Weights of a small image classifier.
Model: 1.62M parameters, 32-pixel images, arch vit, activation gelu, patch size [4, 4], layers 6, width 128.
Training: adamw at rate 0.0021, batches of 128.
Data: trained on coloured fractals of 300 iterated function systems on busy backdrops, 48750 training examples, 105.0 epochs.
Rows from block 3 of a small image classifier, named by matrix and row number. Rows with one number belong to one neuron. Each number is 200 + 30 x the weight over its row's rms, rounded and kept within 0 to 999. All counts start at 0.
After each neuron's rows are labels from the 100 images, of 14976, where the neuron reaches its highest value: "top examples" is what is common among them; "patch colour" is the nearest of a few named colours to the mean colour under the peak. Only what is clearly more common there than usual is listed. The data: coloured fractals of 300 iterated function systems on busy backdrops.
# fc1: MLP up (model.blocks.3.mlp.fc1.weight, 768x128), inputs 64-127
# fc2: MLP down (model.blocks.3.mlp.fc2.weight, 128x768, transposed), outputs 64-127

fc1.332,209,198,226,169,194,208,221,203,199,196,258,161,153,158,197,184,195,200,197,200,201,248,206,209,243,225,203,171,203,245,229,218,202,188,180,240,163,120,163,194,158,161,192,215,189,276,199,156,194,202,143,210,201,178,202,226,175,262,201,189,176,210,225,190
fc2.332,169,196,196,196,248,201,190,189,225,254,185,170,203,217,199,198,243,174,136,192,213,174,254,174,251,138,213,228,288,184,206,191,184,224,196,199,194,210,209,187,193,185,174,199,201,190,230,207,150,185,226,205,187,150,204,265,204,188,170,234,257,220,243,198
top examples: white; pink
patch colour: grey

fc1.217,196,197,193,203,203,192,188,215,160,160,126,236,202,102,177,198,200,206,188,211,189,262,208,173,191,185,204,194,201,201,129,201,178,187,204,199,194,195,146,195,173,199,199,192,184,221,199,214,213,195,163,212,207,206,238,193,205,203,198,201,204,190,206,182
fc2.217,216,223,182,231,262,248,153,220,246,198,153,187,204,200,195,201,230,134,210,215,164,197,208,178,200,210,233,179,204,205,182,211,169,194,184,199,191,158,257,197,201,231,204,201,194,227,210,230,192,191,201,158,138,272,201,194,198,204,210,209,236,198,204,165
top examples: orange
patch colour: grey

fc1.565,191,161,185,207,185,195,171,153,214,159,174,192,225,200,265,260,197,135,207,238,180,280,202,211,203,176,199,243,211,210,190,201,269,204,210,197,227,226,188,192,286,194,194,199,209,170,195,218,212,198,151,187,178,212,199,195,207,193,200,236,190,200,197,234
fc2.565,181,247,150,229,183,169,199,181,183,166,260,242,225,258,237,197,213,201,201,213,208,198,261,198,185,212,211,151,194,190,172,196,181,201,202,170,221,180,204,211,148,253,147,149,257,182,196,200,197,208,190,196,187,213,193,181,224,193,200,225,221,226,279,222
top examples: grey; yellow
patch colour: black

fc1.113,205,112,208,202,228,171,169,242,204,193,149,188,205,206,211,277,230,81,199,223,198,222,175,178,241,178,190,222,196,230,194,221,229,202,201,193,168,202,220,202,206,162,224,210,196,201,168,207,156,238,186,137,137,183,245,203,199,173,220,191,150,200,164,203
fc2.113,228,225,257,170,248,229,181,196,204,206,218,210,162,155,175,198,226,212,162,183,193,196,185,219,225,172,194,234,223,225,213,266,165,191,202,221,244,203,179,155,209,177,241,283,154,180,188,160,194,174,194,208,156,189,208,260,197,210,195,207,229,173,182,144
top examples: orange
patch colour: black

fc1.457,199,189,210,200,204,205,223,219,196,271,209,178,178,187,169,197,226,196,303,213,115,226,266,257,171,153,200,213,199,206,203,170,223,217,199,218,176,178,210,215,156,187,143,192,169,232,201,158,242,196,207,204,202,137,200,200,163,203,214,192,197,207,201,193
fc2.457,194,198,171,212,212,236,227,218,239,182,160,199,182,221,184,223,189,271,180,168,257,201,177,143,218,195,136,196,206,164,188,225,211,154,178,167,235,191,253,195,206,207,206,249,179,218,209,249,199,284,190,159,263,174,209,234,206,189,194,225,196,194,188,217
top examples: white; pink; dense
patch colour: grey

fc1.709,207,187,189,266,128,204,259,175,196,191,261,195,217,143,263,213,199,253,228,194,159,204,199,184,177,203,105,239,196,156,229,218,179,210,197,185,221,206,200,193,199,209,232,187,205,179,212,215,160,203,216,215,188,203,203,214,206,207,202,211,191,160,207,218
fc2.709,193,185,186,162,258,238,230,221,200,234,202,209,200,215,200,229,183,203,220,208,204,201,185,234,199,230,190,219,201,200,210,187,228,199,193,199,228,143,212,204,166,201,201,203,185,211,188,213,219,199,188,195,203,172,208,174,199,210,197,178,222,200,206,256
top examples: teal
patch colour: grey

fc1.743,198,197,191,201,195,198,110,182,189,201,210,254,220,172,205,201,198,210,233,219,226,179,170,208,137,196,215,162,202,153,141,150,197,235,209,171,200,284,146,206,230,199,201,244,207,193,191,208,204,198,197,229,100,211,252,216,204,190,198,202,204,201,193,172
fc2.743,210,244,181,208,200,157,151,151,185,202,150,207,203,208,215,259,314,201,200,193,204,173,201,210,217,203,196,225,231,190,200,209,198,232,201,215,187,273,204,205,205,239,197,166,272,182,139,197,211,222,208,145,199,218,195,212,202,142,165,206,219,198,127,142
top examples: black
patch colour: grey

fc1.102,199,184,227,208,189,208,229,166,188,270,201,197,179,172,207,194,195,223,234,149,215,221,237,199,251,87,200,201,198,202,204,210,190,218,211,221,198,198,193,240,205,194,219,166,168,160,200,165,232,202,201,199,187,212,215,177,182,147,224,224,225,224,201,270
fc2.102,159,252,198,254,195,202,215,212,215,262,217,160,196,161,169,158,236,208,196,172,269,211,223,239,152,182,210,175,214,165,189,146,157,208,213,222,221,204,174,198,189,181,184,215,198,190,217,194,193,166,228,184,283,209,219,235,166,200,185,179,203,214,196,195
top examples: pink
patch colour: black

fc1.238,187,175,275,165,183,215,203,229,192,171,219,205,200,184,188,235,195,146,145,234,205,237,264,166,188,145,181,129,205,244,226,172,228,201,188,208,225,204,171,197,223,206,211,199,192,207,208,164,200,207,176,185,195,235,212,207,160,172,160,249,216,220,203,261
fc2.238,113,170,217,201,177,206,211,191,197,204,178,170,187,189,221,211,175,206,206,178,172,153,147,200,228,173,186,163,209,223,176,215,193,249,203,209,238,212,223,158,161,166,211,187,211,156,203,157,221,241,227,190,183,220,168,212,200,182,207,179,189,218,202,199
top examples: white
patch colour: black

fc1.588,192,199,247,213,204,160,245,183,214,194,169,197,209,171,235,211,201,236,259,180,196,206,185,174,238,153,175,212,200,233,203,242,200,174,187,195,232,203,164,196,259,175,238,218,174,211,168,187,206,237,174,197,199,229,215,199,203,134,317,185,168,217,204,223
fc2.588,194,199,165,247,211,212,205,201,203,269,222,189,200,165,207,235,213,186,163,174,234,216,197,245,196,187,184,177,226,91,208,201,171,207,226,194,197,195,176,200,200,184,185,222,198,154,264,172,154,181,232,185,192,182,192,237,237,235,170,164,179,216,207,195
top examples: white; pink
patch colour: black

fc1.687,199,168,237,200,238,227,146,189,151,181,279,224,143,209,168,199,200,139,223,170,198,192,191,204,199,215,202,195,198,159,181,165,200,215,210,185,205,203,160,205,200,200,173,223,137,185,200,172,230,194,248,175,166,149,243,223,200,241,200,193,208,203,209,157
fc2.687,197,218,196,202,199,167,185,151,157,198,198,198,214,159,263,192,244,288,143,184,209,156,212,222,177,217,213,259,241,152,240,171,190,201,199,201,157,218,186,206,208,287,187,211,269,202,205,241,204,187,212,156,200,260,178,215,179,191,168,219,183,171,175,166
top examples: dense
patch colour: grey

fc1.494,278,155,242,259,165,230,271,213,187,214,197,218,206,186,214,206,201,177,203,214,190,230,204,223,167,214,173,269,188,168,197,219,200,188,174,218,176,225,206,183,172,178,205,151,231,228,224,216,219,230,211,188,202,225,204,185,206,261,216,157,178,184,209,206
fc2.494,201,212,256,168,222,198,143,263,182,200,189,220,186,185,199,248,202,152,163,164,214,163,175,182,265,187,225,216,228,200,176,259,201,164,228,236,172,206,172,211,244,192,212,244,240,206,198,210,175,205,248,141,199,201,197,208,241,188,167,183,174,202,199,214
top examples: teal; purple
patch colour: grey

fc1.171,220,201,205,188,184,173,252,242,231,178,183,220,182,208,195,195,199,226,205,168,231,240,209,199,154,163,200,188,204,204,206,171,198,207,191,226,234,212,170,198,176,186,225,198,137,220,186,223,244,198,214,238,200,152,222,210,201,217,167,205,213,160,197,267
fc2.171,140,175,199,169,224,206,180,214,199,184,201,267,195,291,238,181,153,206,208,190,205,189,171,183,195,154,240,171,194,226,137,198,208,207,199,211,239,199,179,166,217,209,221,247,211,197,208,208,250,202,189,200,176,176,235,217,219,176,215,197,224,197,213,228
top examples: orange
patch colour: grey

fc1.181,199,196,203,257,201,174,184,223,210,213,183,168,184,225,196,177,169,200,235,196,234,200,200,197,203,203,199,213,155,151,182,216,224,208,202,205,195,249,261,201,242,169,200,177,180,200,189,228,190,204,178,162,199,218,187,195,206,202,242,211,202,143,189,195
fc2.181,213,199,203,199,201,219,219,281,221,199,193,201,199,223,212,204,209,174,187,234,233,264,185,212,188,179,197,222,207,198,203,184,207,245,205,196,197,204,220,196,191,144,155,148,205,209,221,199,118,179,153,193,194,203,200,141,224,122,254,227,190,235,169,208
top examples: teal; purple; dense
patch colour: grey

fc1.400,214,60,199,279,211,194,237,164,186,222,207,160,205,209,210,205,224,161,148,184,204,218,160,266,166,208,138,226,196,203,233,191,192,215,176,218,196,204,199,265,193,201,245,199,205,195,203,184,186,205,219,155,194,201,228,206,202,228,197,187,186,211,203,184
fc2.400,204,216,219,173,185,178,185,221,219,192,199,206,229,194,257,199,198,197,193,227,221,226,150,197,213,179,181,200,190,205,225,208,217,191,206,184,197,186,176,185,295,188,229,190,213,184,177,186,173,238,225,182,204,194,207,242,199,195,234,188,229,174,183,185
top examples: teal
patch colour: grey

fc1.38,197,204,323,266,192,177,188,139,225,203,148,199,211,218,178,213,230,167,165,178,177,199,203,186,206,226,165,219,213,174,214,228,212,198,192,184,248,196,181,213,233,192,185,187,171,216,197,226,228,199,220,131,202,198,198,206,207,187,249,205,201,145,171,175
fc2.38,203,198,166,124,180,222,202,247,199,208,188,168,240,193,197,231,190,164,217,210,180,152,221,169,159,189,204,196,183,224,203,243,260,207,236,188,249,201,245,197,175,207,190,171,189,248,170,153,231,196,191,253,208,233,201,219,211,209,193,196,206,201,188,251
top examples: pink; dense
patch colour: black

fc1.59,235,199,207,205,301,241,204,238,217,166,238,208,229,160,185,197,200,187,185,199,195,208,130,229,196,211,176,119,186,188,175,132,227,203,207,209,197,165,202,243,183,195,192,199,178,208,183,204,212,171,163,166,181,173,200,212,168,232,198,191,215,175,185,200
fc2.59,188,164,202,156,208,160,198,182,193,194,219,199,231,193,219,198,212,188,181,254,240,202,201,211,221,259,219,242,190,205,198,161,174,181,226,196,249,160,189,188,203,202,169,230,226,165,164,227,214,181,200,260,230,196,195,210,238,189,206,153,182,245,204,213
top examples: grey
patch colour: black

fc1.56,210,200,207,201,170,159,193,261,205,223,180,191,148,225,254,217,205,201,275,206,212,183,217,180,202,198,205,208,196,273,193,197,204,212,208,215,219,207,266,205,218,117,205,213,200,190,199,184,153,205,191,203,198,209,203,200,188,247,218,197,193,223,176,220
fc2.56,185,196,137,184,217,238,225,198,215,202,185,200,200,194,199,236,207,189,170,209,186,200,221,200,212,183,174,188,199,164,171,212,201,192,221,210,276,186,177,177,251,210,183,224,245,192,201,228,191,256,185,118,249,186,254,228,202,191,226,216,156,168,201,226
top examples: black
patch colour: white

fc1.663,237,139,195,204,284,198,185,191,198,220,140,199,223,230,218,206,200,190,186,218,198,199,186,268,155,202,203,149,189,192,117,97,200,248,193,185,211,205,196,239,256,202,241,194,212,157,206,269,183,196,197,171,180,206,208,240,195,186,174,183,205,204,210,211
fc2.663,215,200,206,222,204,173,213,184,215,221,214,191,190,195,217,213,206,194,203,216,142,238,206,246,192,219,181,215,173,204,225,224,202,203,222,220,199,187,194,203,219,136,211,202,189,201,124,205,100,209,185,281,264,177,238,219,165,188,221,183,219,192,196,210
top examples: teal; purple
patch colour: grey

fc1.201,247,189,197,199,237,201,150,158,131,187,163,179,193,222,194,196,232,164,204,203,155,198,185,213,176,217,200,196,184,192,130,121,219,208,191,202,222,227,172,196,280,206,242,160,231,229,201,278,226,199,200,169,155,188,212,226,194,198,184,199,202,160,213,201
fc2.201,204,263,210,199,250,196,191,189,182,244,221,173,191,193,222,223,184,189,251,217,153,210,197,265,202,218,221,230,167,184,234,196,220,233,230,193,192,190,186,181,235,154,197,266,178,193,175,210,134,199,188,226,193,203,220,184,124,182,195,216,169,188,211,195
top examples: purple; teal; dense
patch colour: grey

fc1.597,207,234,228,298,171,195,199,174,191,191,141,267,204,135,198,234,197,231,230,205,192,298,205,174,216,204,200,246,201,147,200,238,186,151,196,184,205,229,197,195,226,201,236,180,143,202,221,262,222,221,219,260,191,201,202,194,204,172,186,178,182,212,206,200
fc2.597,204,180,188,192,177,192,200,217,217,281,158,199,209,216,194,209,232,265,183,200,173,196,228,181,188,216,199,215,243,191,180,186,228,194,193,193,240,180,227,172,209,218,237,236,212,190,198,186,199,206,211,129,181,194,191,200,204,174,211,212,179,194,156,284
top examples: black
patch colour: grey

fc1.397,196,202,203,198,201,196,152,179,194,196,205,218,184,203,220,238,200,198,200,237,172,211,237,242,183,160,199,202,200,224,202,153,247,207,196,186,182,205,183,201,330,213,226,206,204,169,197,208,186,199,215,190,224,168,200,188,183,197,187,211,169,216,197,190
fc2.397,208,223,198,181,239,253,201,192,206,256,197,178,192,213,178,168,160,187,224,175,224,199,275,217,199,219,171,202,124,141,192,219,182,201,199,216,208,205,175,215,217,231,157,163,224,199,210,238,199,212,189,199,242,185,205,179,229,216,199,217,239,200,290,198
top examples: black
patch colour: white

fc1.237,206,218,225,214,192,190,263,186,210,273,203,198,188,127,199,194,189,224,228,146,186,192,227,189,268,174,194,248,194,186,227,252,192,194,178,218,185,174,189,200,199,193,191,194,110,201,207,159,177,220,222,222,192,192,207,194,197,176,203,199,183,201,208,238
fc2.237,202,277,192,243,222,206,210,180,202,226,200,160,186,178,188,188,207,202,191,185,209,198,224,204,178,208,194,152,165,175,193,169,111,182,207,213,189,215,147,215,169,198,185,190,204,208,207,212,197,175,200,196,251,192,239,276,167,225,138,216,216,178,226,165
top examples: white; pink
patch colour: black

fc1.381,266,215,231,210,186,229,221,163,175,140,289,199,213,162,151,182,213,230,206,159,194,200,270,260,202,203,183,182,115,168,176,204,173,140,191,195,199,155,201,186,200,171,197,158,202,208,200,228,213,199,181,245,199,193,200,198,130,238,196,205,200,184,201,195
fc2.381,196,208,212,191,217,229,202,200,221,182,228,179,197,234,170,169,227,206,174,201,268,200,136,204,189,182,205,197,209,200,285,195,195,166,169,196,234,207,172,198,165,216,133,192,207,221,189,257,173,219,143,260,244,178,202,217,223,155,206,150,197,244,151,200
top examples: grey; orange
patch colour: grey

fc1.309,214,200,209,241,174,199,203,108,186,198,242,206,177,239,202,195,192,241,269,192,218,164,159,194,177,166,201,204,173,228,179,223,202,167,230,196,247,220,169,183,196,206,222,201,186,208,195,198,256,240,175,238,198,221,227,198,201,206,228,255,211,181,173,191
fc2.309,190,221,198,194,192,233,151,171,225,133,199,211,231,196,207,196,206,198,219,200,226,187,193,196,198,261,194,158,215,174,165,131,155,265,186,249,198,241,187,234,198,199,213,235,218,235,203,177,217,179,200,168,160,260,194,306,193,203,189,112,190,229,224,162
top examples: sparse
patch colour: white

fc1.128,195,217,200,241,218,200,224,204,130,239,205,178,190,168,240,201,204,219,185,147,203,236,192,190,273,206,128,274,191,211,244,210,197,171,192,159,234,177,211,223,226,212,191,227,148,190,211,244,185,277,197,212,204,210,197,193,218,260,226,251,156,182,212,254
fc2.128,195,158,196,174,246,226,203,273,190,198,215,203,196,221,216,209,166,178,210,242,190,210,173,200,153,236,237,199,186,249,202,163,230,220,221,208,139,133,204,203,212,172,179,172,160,196,239,205,158,225,192,183,147,196,204,221,207,237,202,218,159,195,195,219
top examples: sparse
patch colour: grey

fc1.116,233,183,200,197,231,170,182,207,222,251,182,196,154,198,155,185,233,152,152,210,205,206,173,220,154,192,201,158,184,203,181,156,216,205,194,222,192,221,185,201,187,200,201,206,197,229,211,205,217,198,271,136,99,190,220,198,190,222,219,211,192,188,201,124
fc2.116,188,225,207,181,219,223,233,231,218,223,262,171,187,250,198,231,182,200,211,211,179,221,182,275,175,184,213,177,212,199,206,163,191,238,210,195,211,183,170,206,186,193,182,176,178,214,192,197,193,187,207,216,135,190,182,179,217,200,202,188,192,270,209,201
top examples: purple; dense; teal
patch colour: grey

fc1.373,243,168,171,200,230,121,205,208,217,287,175,170,224,228,253,232,207,173,258,226,198,203,251,150,204,91,196,192,169,218,183,186,219,259,190,161,229,197,213,193,191,204,152,239,188,200,188,206,207,190,192,207,180,153,212,236,204,181,201,191,212,182,177,217
fc2.373,197,202,233,190,190,248,212,164,199,274,221,152,232,180,207,221,192,207,209,190,232,187,197,237,191,181,183,192,212,190,217,194,180,254,202,141,175,207,166,207,244,204,199,220,163,145,179,232,176,205,232,208,243,176,222,206,247,205,221,159,195,201,217,242
top examples: sparse
patch colour: white

fc1.685,193,178,189,193,127,112,228,201,223,239,186,198,206,169,239,212,195,224,195,181,207,204,204,144,200,222,202,286,196,223,215,201,189,228,219,208,163,138,212,195,178,181,242,219,218,198,206,150,119,235,193,224,214,210,200,213,203,158,172,162,180,199,200,228
fc2.685,143,166,203,213,165,189,214,223,214,196,179,206,231,206,190,160,156,183,167,197,207,220,169,203,200,206,245,228,217,202,201,173,152,189,208,150,175,165,169,205,171,204,204,197,195,192,210,216,200,209,222,193,195,195,251,214,187,182,271,174,228,216,304,218
top examples: purple; teal
patch colour: grey

fc1.149,227,222,200,203,233,194,244,248,200,260,201,221,196,211,247,206,200,148,239,220,204,189,248,179,239,201,195,187,204,284,181,201,186,245,178,219,184,188,238,200,184,180,159,188,210,235,208,212,213,198,202,198,205,204,199,200,182,225,205,184,222,204,183,244
fc2.149,209,211,169,194,126,211,220,265,223,116,204,193,189,185,179,215,199,245,171,189,218,244,187,122,226,197,192,246,217,195,211,201,220,185,179,224,275,268,193,185,221,189,218,179,253,198,176,164,193,223,126,205,216,155,212,213,174,200,239,199,154,218,148,200
top examples: black
patch colour: white

fc1.425,213,222,159,214,197,198,184,199,186,210,204,244,156,182,243,212,206,188,258,230,220,201,177,201,260,161,207,269,200,214,167,140,236,234,204,217,222,196,199,183,166,204,248,261,187,187,202,260,211,202,187,159,186,196,233,198,211,192,200,206,165,215,203,182
fc2.425,201,194,234,189,188,228,195,219,203,177,181,184,210,198,158,203,177,173,229,201,204,202,199,198,195,143,182,140,215,196,211,193,227,228,217,182,263,228,162,144,215,200,216,227,187,194,233,180,245,199,204,246,198,229,214,212,200,199,217,177,150,233,265,238
top examples: pink; white
patch colour: black

fc1.675,196,183,197,204,196,141,208,205,225,218,176,186,197,208,220,216,199,128,226,248,178,191,193,226,214,196,186,221,194,220,200,125,193,238,187,197,247,174,294,212,181,188,217,179,159,190,188,254,135,198,201,201,203,195,201,194,196,203,168,196,196,220,199,228
fc2.675,229,284,204,215,224,199,186,179,228,193,144,213,195,197,149,196,191,186,178,173,197,205,212,193,197,142,198,202,174,222,165,164,205,163,179,150,227,265,229,202,199,190,205,189,200,204,195,215,201,236,211,197,198,213,191,219,176,199,206,210,192,196,193,168
top examples: sparse; grey
patch colour: black

fc1.39,206,203,268,204,200,175,118,196,179,205,202,121,179,170,182,192,247,183,210,195,207,202,194,211,234,248,197,196,184,200,181,188,203,241,187,236,189,245,262,183,247,200,207,174,174,211,219,200,169,195,224,182,135,191,200,204,197,241,208,208,209,176,195,144
fc2.39,199,191,224,186,298,205,215,165,257,227,223,174,151,207,237,193,176,179,144,192,270,200,163,201,220,175,256,230,218,211,281,202,176,219,170,202,198,192,133,191,180,197,190,208,234,209,156,230,241,171,156,178,208,221,195,198,198,215,162,227,202,203,175,181
top examples: blue; dense
patch colour: grey

fc1.713,241,183,194,227,212,196,202,197,208,261,165,178,216,145,192,175,206,124,189,184,196,197,201,220,160,215,209,200,200,198,167,199,154,247,214,236,144,227,189,208,199,199,185,178,239,255,208,213,208,200,261,177,181,256,202,200,201,212,183,178,201,208,202,181
fc2.713,269,186,187,207,176,201,198,217,205,197,203,168,191,192,191,254,230,120,204,199,240,208,207,233,205,217,209,230,193,189,206,178,198,295,198,245,103,233,205,208,200,187,175,215,205,195,201,199,153,206,142,183,149,215,213,171,234,143,248,153,189,196,196,204
top examples: dense; purple; teal
patch colour: grey

fc1.446,186,189,172,179,230,154,143,206,212,195,159,154,186,179,195,202,290,103,185,199,202,197,207,174,198,131,203,193,214,208,175,207,185,237,202,208,268,237,207,210,195,195,165,178,213,201,200,184,230,197,203,73,193,178,206,199,199,151,201,198,210,242,192,213
fc2.446,209,168,171,206,134,211,214,220,187,143,213,202,199,221,224,185,213,198,217,224,173,148,190,206,195,174,228,166,196,159,223,153,158,139,196,184,157,197,235,197,237,193,238,227,223,163,226,226,182,272,201,172,222,208,213,256,261,226,244,233,168,183,205,183
top examples: yellow
patch colour: black

fc1.714,200,97,218,270,169,195,224,190,202,213,200,212,193,150,228,223,247,191,207,228,177,207,172,225,204,215,147,240,180,185,212,212,173,190,228,257,213,178,202,182,163,154,220,204,204,220,191,202,193,209,220,205,202,180,236,259,200,220,205,181,166,188,178,213
fc2.714,197,139,156,194,229,225,211,152,151,241,262,144,200,193,228,219,234,220,161,201,191,198,198,251,173,178,187,186,201,205,211,197,200,201,200,192,123,207,182,219,160,243,194,212,194,195,163,146,215,197,227,175,189,209,236,245,156,237,168,258,196,256,202,155
top examples: teal
patch colour: grey

fc1.46,200,187,202,196,164,213,197,189,197,201,226,183,189,230,218,198,209,201,204,199,205,216,180,225,171,209,199,176,200,179,197,141,232,236,190,194,216,234,181,202,236,184,200,203,170,194,209,194,178,201,206,220,105,158,227,264,168,172,207,212,193,202,205,241
fc2.46,201,231,184,218,265,207,200,196,229,204,194,207,227,215,201,199,159,147,280,202,152,197,209,195,210,221,191,221,228,203,136,191,189,207,200,196,214,191,210,200,197,209,241,156,197,217,268,191,148,164,188,199,173,200,192,222,204,185,218,174,193,220,244,206
top examples: white; pink
patch colour: grey

fc1.306,203,207,262,205,198,241,204,178,96,210,221,198,167,244,159,203,204,203,187,180,185,226,274,206,208,195,206,190,205,193,204,216,186,195,214,198,148,218,192,189,179,193,172,221,171,151,218,222,212,201,218,211,199,183,202,248,173,181,238,283,167,200,199,214
fc2.306,146,199,210,192,202,220,185,187,182,208,196,214,215,211,217,215,182,194,146,197,190,241,189,206,237,171,207,222,229,218,182,191,202,194,258,180,253,192,166,126,212,266,159,262,208,142,161,226,229,180,120,189,217,210,203,243,197,182,210,210,213,210,246,202
top examples: black
patch colour: grey